{
  "encoder_arch": "vit",
  "encoder_norm": "layernorm",
  "encoder_activation": "swiglu",
  "encoder_conv_stem": false,
  "loss": "mse",
  "latent_channels": 4,
  "decoder_channel_attention": "se",
  "residual_init": "zero_last",
  "optimizer": "adamw",
  "max_steps": 11700,
  "warmup_steps": 580,
  "weight_decay": 0.3
}
Rows from block 5 of the encoder of a small image autoencoder, named by matrix and row number. Rows with one number belong to one neuron. Each number is 128 + 24 x the weight over its row's rms, rounded and kept within 0 to 255. All counts start at 0. After the name is the row's rms in percent of the matrix's.
Before each neuron's rows are labels from the 100 images, of 14976, where the neuron reaches its largest size: "top examples" is what is common among them. Only what is clearly more common there than usual is listed. The data: made-up ball-and-stick molecule models. In brackets: how many of the 100.
# gate: MLP gate (encoder.blocks.5.mlp.gate.weight, 336x128), inputs 0-127
# fc1: MLP up (encoder.blocks.5.mlp.fc1.weight, 336x128), inputs 0-127
# fc2: MLP down (encoder.blocks.5.mlp.fc2.weight, 128x336, transposed), outputs 0-127

top examples: dark backdrop (94)
gate.318 052 [124 134 108 110 117 148 122  94 124 123 132 159  70 139 103 152 131  79 148  98 131 113 182 131 119 104 128 115 128 126 131  93 116 135 191 111 110 119 137  95 116  94 158 186 118 112 171 132 153 135 120 142 118 109 141 138 118 138 145 165 120 117  88 110 133 146 121 133  98 129 131 200  99 115 146  81 134 133 118 170  81 148 146 132 131 171 168 129 139 141 121 105 120 119 129 124 101 160 116 161  96  88 139 102 139 175 127 128 130 134 158 137 152 102 155 136 127 170 145 136  85 111 101 108 142 143 129 121]
fc1.318 057 [143 152 122 113 144 101 123 136 142 147 131 118 154 150 111 150 148 109 139 132 183 126 141 109 155 135 150 156 100 126  74 131 125 120 169 139 118 135 131 113 116 106 130 129 139 111 142 133 127  95 138  59 120 148  89 172 137 136 179 156 119 125 128 113 125 159 157 131  87 111 125 109 132 152 146  55 134  45 122 182 108 137 167 148 110 109 160 116 119 148 147 111 132 144 123 107 129 142 149 150  80 118 121 117 150 124 152 132 119  95 135 123 156  81 157 108 121 131 134 140  95 141 142  86 152 141 118 152]
fc2.318 048 [128 103 136 139 105 162 143 150 124 112 111  92 130 152 123 119 108 159 173 110 142  62 167 123 116 117 152 110 125 104 109 139 154 144  97 138 181 113 139 138 130 119 138 151 167 134 171 148 142 120 132 106 116 136  90 128 138 112 141 118 175 106 146 130 162 169 136 119 120 145 129 102 143 158 137 133 133 129 128 149  76 123 124 112 114 120 140 122  79 107 128 137 126 141 173  80 134 125 125 160 114  67  96 173 116  78 149 135 125 127 137 144 118  98 106 109 155 170 150 123 123 145 141  63 177 130 140 131]

top examples: blue ball (100); space-filling (93)
gate.160 077 [139  99 167  78 132 116 105 121 137  77 111 132 158 128 131 153 118 123 133 144 112 127 128 117 144 120 206 109 135 140 138  85  97 109 123 150 174  96 138  96 100 144 142 149 135 117 101 133 136 129 109 139 116 130 168 122 113 109 127 105 176 121 140 149 116 154  91  66 140 139 116 138 103 126 122 170 117 150 125 128  73 132 113 116 142 112 119 141 134 129  90 125 136 128 108 114 114 122  88 185 111 139 146 110 125 135 134  95 184 119 150 112 103 143 112 148  83 129  84 145 122 154  91 158  84 160 118 125]
fc1.160 081 [149 131 121  81 146 147 121 134 142  95 152 114 172  73 151 141 130 123 140 147 129 129 123 134 135 128 166 124 110 111 113 148  80 114 104 105 141 107 129 146 112 165 146 133 102  89 103 140 117 145 165 165 127 127 175 104 125 122 121 113 127 130 164 159 128 167 153  89 122 137 110 150 134 129 101 134 103 100 151 157  74 143 137 121 114 169 146 135 161 130 141 166 105 117 115 164 142 156  97 135  90 164 123 154 136 161 117 122 166 145 168 117 113 158 114 129  85 151  93 131 115 138  77 172  94 142 160 148]
fc2.160 082 [116 114 172  81 141 125 106 106 132 132 121 134 127  97 165 129 139  88 106 127 155 140 188 133 114 162 119 115 118 132 128 139 187 123 129 145  73 112 122 118 130 135 101 140 124 122 158 127 127 121 119 146  87 129  90 125  78 122 162 108  98 123  93 138 122 137 102 141 128 147 131 110 144 145 130 123 127  78  90 128 109 127 110 140 147  90 215 115 163 139 133 148 145 116 148 127 105 157 120 119 162 166 156 116 111 152 128 206 131  94 137 156  91 103 140 157 150 145 129 137 112 132 136 118 139 142 115 133]

top examples: dark backdrop (98)
gate.21 077 [160 138  99 146 149 136 126 170 135 185  78 151 151 123 130 123 100 121 178 113 178 150 115 146 111 108 144 137 131 120 122 104 152  97  76 163 154 176 111 108 129 127 102 130 132 115 147 131 100 151 146 123 142 118 169 102 153 121 111  98 143 133 121  86 124 129 129 109 132 126  91 111 111 160 125  67 116 164 126  97 120 114 122 151 111 136 109 123 103 136 145 124 117 115 141 107 125 158 148 145 170 112  96 175 102 135 144 106 131 138 182 128 129 155 144 150 135  75 143 113 159 130 114 131 187 152 125 148]
fc1.21 088 [125 123 119 125 139 110 127 140 150  98 117 102 150 169 172 153 119 125 154 142 155 170 135 123 133 100 107 145 111 105  69  99 118 100 107 190 178 193 127  98  91 134 137 173 118 124 103 134 106 140 107 148 156 129 123 133 118 145 162  88 143 131 108  94 107 144 159 132 116 177 149 126 106 142 145 126 108 128 117 104  71 120 114 130  79 120 140 148 128 119  87 127 118 122 105 131 141 132 157 104 141  87 115 139 150 124 154 123 115 153 122 143 166 152 155 104 123 104 144 126 170  99 128  86  95 130 137 135]
fc2.21 089 [123 173 146  70 128 166 113 119 120 146 185 122 179  96 161 130 125  86 116 113 133 163 108 136 118 151 139 193  93 110 135 108 121 149 132  90 144 121 130 123  97 118 168 157 106 118 142 142 115 106 140 179 107 133 138 108 111 135  97 140 105 120  97 168 145 121 149 129 139 137 143 119 151 132 121 116 137 114 108 141  93 127 131 122 145 129  88 128 157 151 111 185 112 107 170 117 115 152 114 102 114 140 101 166 126 137 130 150 139 151  86 138 127 104 135 161 155 204 115 122 108 123 123 101 124 101 144 131]

top examples: dark backdrop (96)
gate.84 142 [151 132 107  51  97 157 121 122 133 140  94 116 108 184 121 137 179  98 127 139 108 130 117 133 113  92 124 119 147 114 100  71 159 117 133 128 160 123 110 145 122 141 176 112 151 131 107 126 125  84 157 113 133 119  97 138 109 135 157 162 102 130 114 129 134  98 209 111 164 124 129 147 150 147 143 159 113 106 133 104 144 141 136 126 131 116 137 136  97 118 158  98 119 145 154 113 131 125 123 118  98 179 147 132 131 124  99  87 106 125 120 137 135 117 112 174 135 143 121 115 149 137 148 147 127 183 129  72]
fc1.84 144 [124 131 144 143 115 133 194  69 156 115 175 121 130 125 133 148 154 117 101 163 140 161 111  98 138 140 165  92 182 154  77 122 131  82 104 123 117  97 127 144  94 142 127 118 107 137 138 102 153 100 120 164 119 106 102 121 154 144  99 109 107 145 114 157 136 127 134 112 124 123 119 114 131 116 140 161 107  93 168 162 144 143 150 113  94 105 122 142 183 118 103 142 146 126 103 159 150 147 138 114 136 111 117 152 117 158 152 179 125 118 158 110 158 121 110 163 168 106 114 151 169 145 129 131  86 130 109 130]
fc2.84 130 [121  98  88  61 128 120 125 106 131 111  99  59 159  76 121 132 110 149 139 121 143 187 134 125 125 130 139 136 132 129  78 108 155 119 156 156 177 136 133 154  80 121 129 118 138 132 124 139 130  66 170 104 146 128  77 131  98 126 176 102  93 113 137  99 152  89 130  87 137  99 131 138 147 147 132 155 129  98 124 125 105 129 131 126 124  90 155 124 131 126 121  96 148 149 176 137 128 118 124 126 121 142 156  99 136 132 129 122 132 144 127 143  91 170 125 143 109 154 135 120 138 130 158 138 127 147 171 152]

top examples: dark backdrop (99); space-filling (75)
gate.167 111 [113 134 146 158 102 128  89 155 112 152 148 145 169 102 120 140 121 124 100 116 152 112 117 153 140 126 103 144 111 113 119 169 177  90 137 122 114 121 153 101 135 113 146  66 136 133 168 126 125 151 144 120 145 120 144 138  95  97 103 103 157 123 128 117 114 185 102 106 109  95 134 170 131 155 106 147 128  89 157 121 144  98 138 127 135  94 141 121  82 136 187 122 110 120 118 112 163 115 131 118 148 133 112 141 119 144 100 143 160 139  94 127 126 158 166 129 127 126 128  72  95 197  98 164 134  93 127 133]
fc1.167 128 [147 111 119 142 112 147 133 121  97 140 138 157 127 185 160 149 122 159 111 144 136 142 132 142 139  99 126 103 111  96 116 133 100 141 186 134 122 140 111  60 147 143 135 136 117 128 128 129 122  85  82 139 132 130 154 148 116 138 154 104 109 137 131  84 136 103 123 100 130 121 140 123 111 147  99 167 119 128 133 148 150 122 132 153 105  49 112 114 125 128 175 154 149 127 105 133 148 111 146 132 162 156 138 138 111 108 109 126  89 157 151 132 134  37 144 147 116 127 137  95 149 193 101 122 105 125 132 140]
fc2.167 125 [133 153 160  84 119 129  99 165 143 153 127 134 112 114  93 119 145 115 101 121 170 126 153 117 122 148 127 139 110 127  87 142 155 142 119 110 204  82 140 115 114 118 165 128 138 116 122 139 131 140 104 137  70 146  98  72 123 136 121 170 169 106 126 173 146 167 120 137  90 144 122 130 106 174 132 143 132 124 100  99 101 134 149  80 110 127 133 122 107 129  91 165 117  80 131 138 111 159 102 133 125 153 133  89 135 133 134 167 149 168 118 131 146 181 139 136 147 136 118 149 114 122 102 153 117 141 154 123]

top examples: dark backdrop (97)
gate.39 050 [127 117  91  96 111 135 164 145 118 108 113 126 165  89 184 141 127 147 134 144 124 160 114 130 125 144 135 171 131 153  88 100 185  77 110 188 103 146 144  96 147 113 143 137 109 157 109 145 127 106 101  78 128 116 124 110 151 143 146  99 125 157 124 121 117 146 144  53 116 148 126 126 138 147 136  98 115 127 136 151 161 142 158 121 139 124 127 132  99 119 169 145  98 111 138  95 137 169 128 150 104 150 131 129 145 138 137 153 112  97  95 151 166 163 121 112 122 128 148 110 178 140 135 138 136 140 146 181]
fc1.39 058 [159 130 126 110 145 162 111 130 137 122 127 117 118 169  93 130 112 156 138 136 118 133 144 105 140 127  70  88 140 119 141  67 170 131 140 119 171 154 103 114 111 142 123 191 124 103 147 118 124 116 141 167 127 137 155  95 118 146 102 176 143 129 137 152 115 175  92 142 159 150 121  86 125 105 106 142 128  88 118 137 103 122 149 136 131 138 111 143 143 123 204 187  96 140 134 151 123 104 136 145 158 101 117 103 124 148 126 141 135  96 161 130 121  95 110 114 158 130 131 153 125 135 127  88  93 104  97 128]
fc2.39 053 [145 145 124 135 156 138 118 117 128 155  94 111 112 150 114 122 119 115 155 130 156 138  92 131 124 161 123 152 107 125 153 168 134 149 147 132 128 134 108  72 117 139 116 117 143 137 126 129 139  97 108 152 122 133 105 100 152 139 174 103 113 123 121 142 126  88  66 147 140 150 112 178  76 129 132  68 126 134 124 127  90 141 116 164 120 144  81 139 115 135 138 117 123 118 162 208 127 128 174  95 101 101 137 117 135  87 127  81 127 168 101 136 101 128 124 150 139 177 127 121 118 123 138 127 174 158 159 132]

top examples: space-filling (95)
gate.23 134 [ 98 114 141 131  93 122 166 134 169 116 123 174  98  94 138 137 135 141 106 132 130 130  98 114 117  60 111 144 144 133 118 117 118 119 143  82 135 130 109 137 158 124 116 105  95 125 192 129 145  96 100 133 130 121 147 127  91 159 159 143 183 126 118 143 173 139 139 124 147 147 116  98 138 137 148 129 115 112 114  88 140 143 121 108 125  86  97 117 152 138 102 102 163 114 118 144 131 139 152 189 139 168 157 125 104  83 101 111 120 136 149 144 144 138 142 126 182 116 124 165  87 147  89 135 148 121 122 168]
fc1.23 146 [120 137 129 145 156 111 129 118 122 132 166 137 137 117 129 128 121 151 153 146 173 142 152 135 158 139 168 134 123 110 153 135 150  93  81 147 147 130 128 138 132 121 128 177 152 130 142 121 120 187 127 162  97 120 156 141 154 148  59 126 100 125 109 112  90 150 157 133 100 101 151 124 110  88 110 111 112 108 155 155 103 119 104 162  90 118 107 139 111 134 128 121  98 107 161 153 128 126 127 131 118  78  89 148 121 139  99 157 156 159 102 114 149  99 136 133  71 140 131 134 149 125 102 200  86 139 106 145]
fc2.23 159 [116 128 132 197 115 157 138 159 124 137  33 100 133 159 112 137 128 127 101 116 117 151 162 137 110 113 134 104 122 132 137 145 151 134 130 133 113 101 112 137 148 134 111 138 156 141 162 142 125 118  96 116 130 134 120 124 108 114  97 155 166 119 145  85 117 133 139 166 101 160 132 137  85  98 136 117 131 143 103 111 112 129 109 146 129 110 107 129 158 104 112 141 140 134 116 161 107 115 127 155 153 154  50 199 144 161 129 179 132 121  85 134 113 107 123  77 141 121 109 128 128 139 109 163 105 144 131 141]

top examples: space-filling (77)
gate.131 053 [118 157 164 114 109 130 152 139 113 156 102  66 135 139 120 112 141 106 121 147  98 126 170 141 134 119 140 101 113 122  92 156  67 113 168 157 151 105 160 135 122 102 118 123 135 142 139 135 125 157 129 162 129 134 131 132  66 128 158 117  91 126 139 160 136 135 141  81  94 144 139  92 101 140 113 131 129  79 113 133 139 127 159 106 149 113 162 150 114 136  99 177 157 122 123 110 121 135 138 180 129 153 114 123 131 164 143 144  85 165 116 118 163 102 138 135 147 143 107 136 107 100 112 124 112  74 123  72]
fc1.131 060 [118 147 131 100 119 121 137  79  71 116 142 118 112 140 133 120 124 120 130 113 104 158 136 110 157  99  82 122 190 118 101 181 139 107 115 101 124 131 130 163 125  83 127 122 113  90 151 137 105 168 159 116 127 121 130 100 119 104 120 111 113 105 135 161 112  60 142 125 135 138 129 109  80 108  99 101 137 155 115 106  91 117 145 166 133 140 135 114 103 116 148 194 171 117 145  68 139 116 130 157 138 131 139 113 111 121 125 149 118 101  77 133  85 130 138 111 150 161 112 121 103 125 102 129 124 119 138 106]
fc2.131 062 [108 138 108 159 118 130 105  92 128 153 121 157 137 101  97 130 104 104  92 120 174 181 117 140 111 131 123 160 130 132 110 143 113 146 114 187 120 141 131 147 140 125 147 122  96 130 161 124 127  94 128 115 119 131 160 115  85 117 127 104 116 123 109 115 127 143  63 114  97 141 132  71 121 146 138  74 127 164 103 194 117 133 125  89 123 119 101 123 185 128 130 141 117 117 123 128 117 139 123 145 139 103  89 144 123 169 132 173 135 165 184 146 139 129 159  94 104 169 119 128 108 135 119 146 130 131 154 159]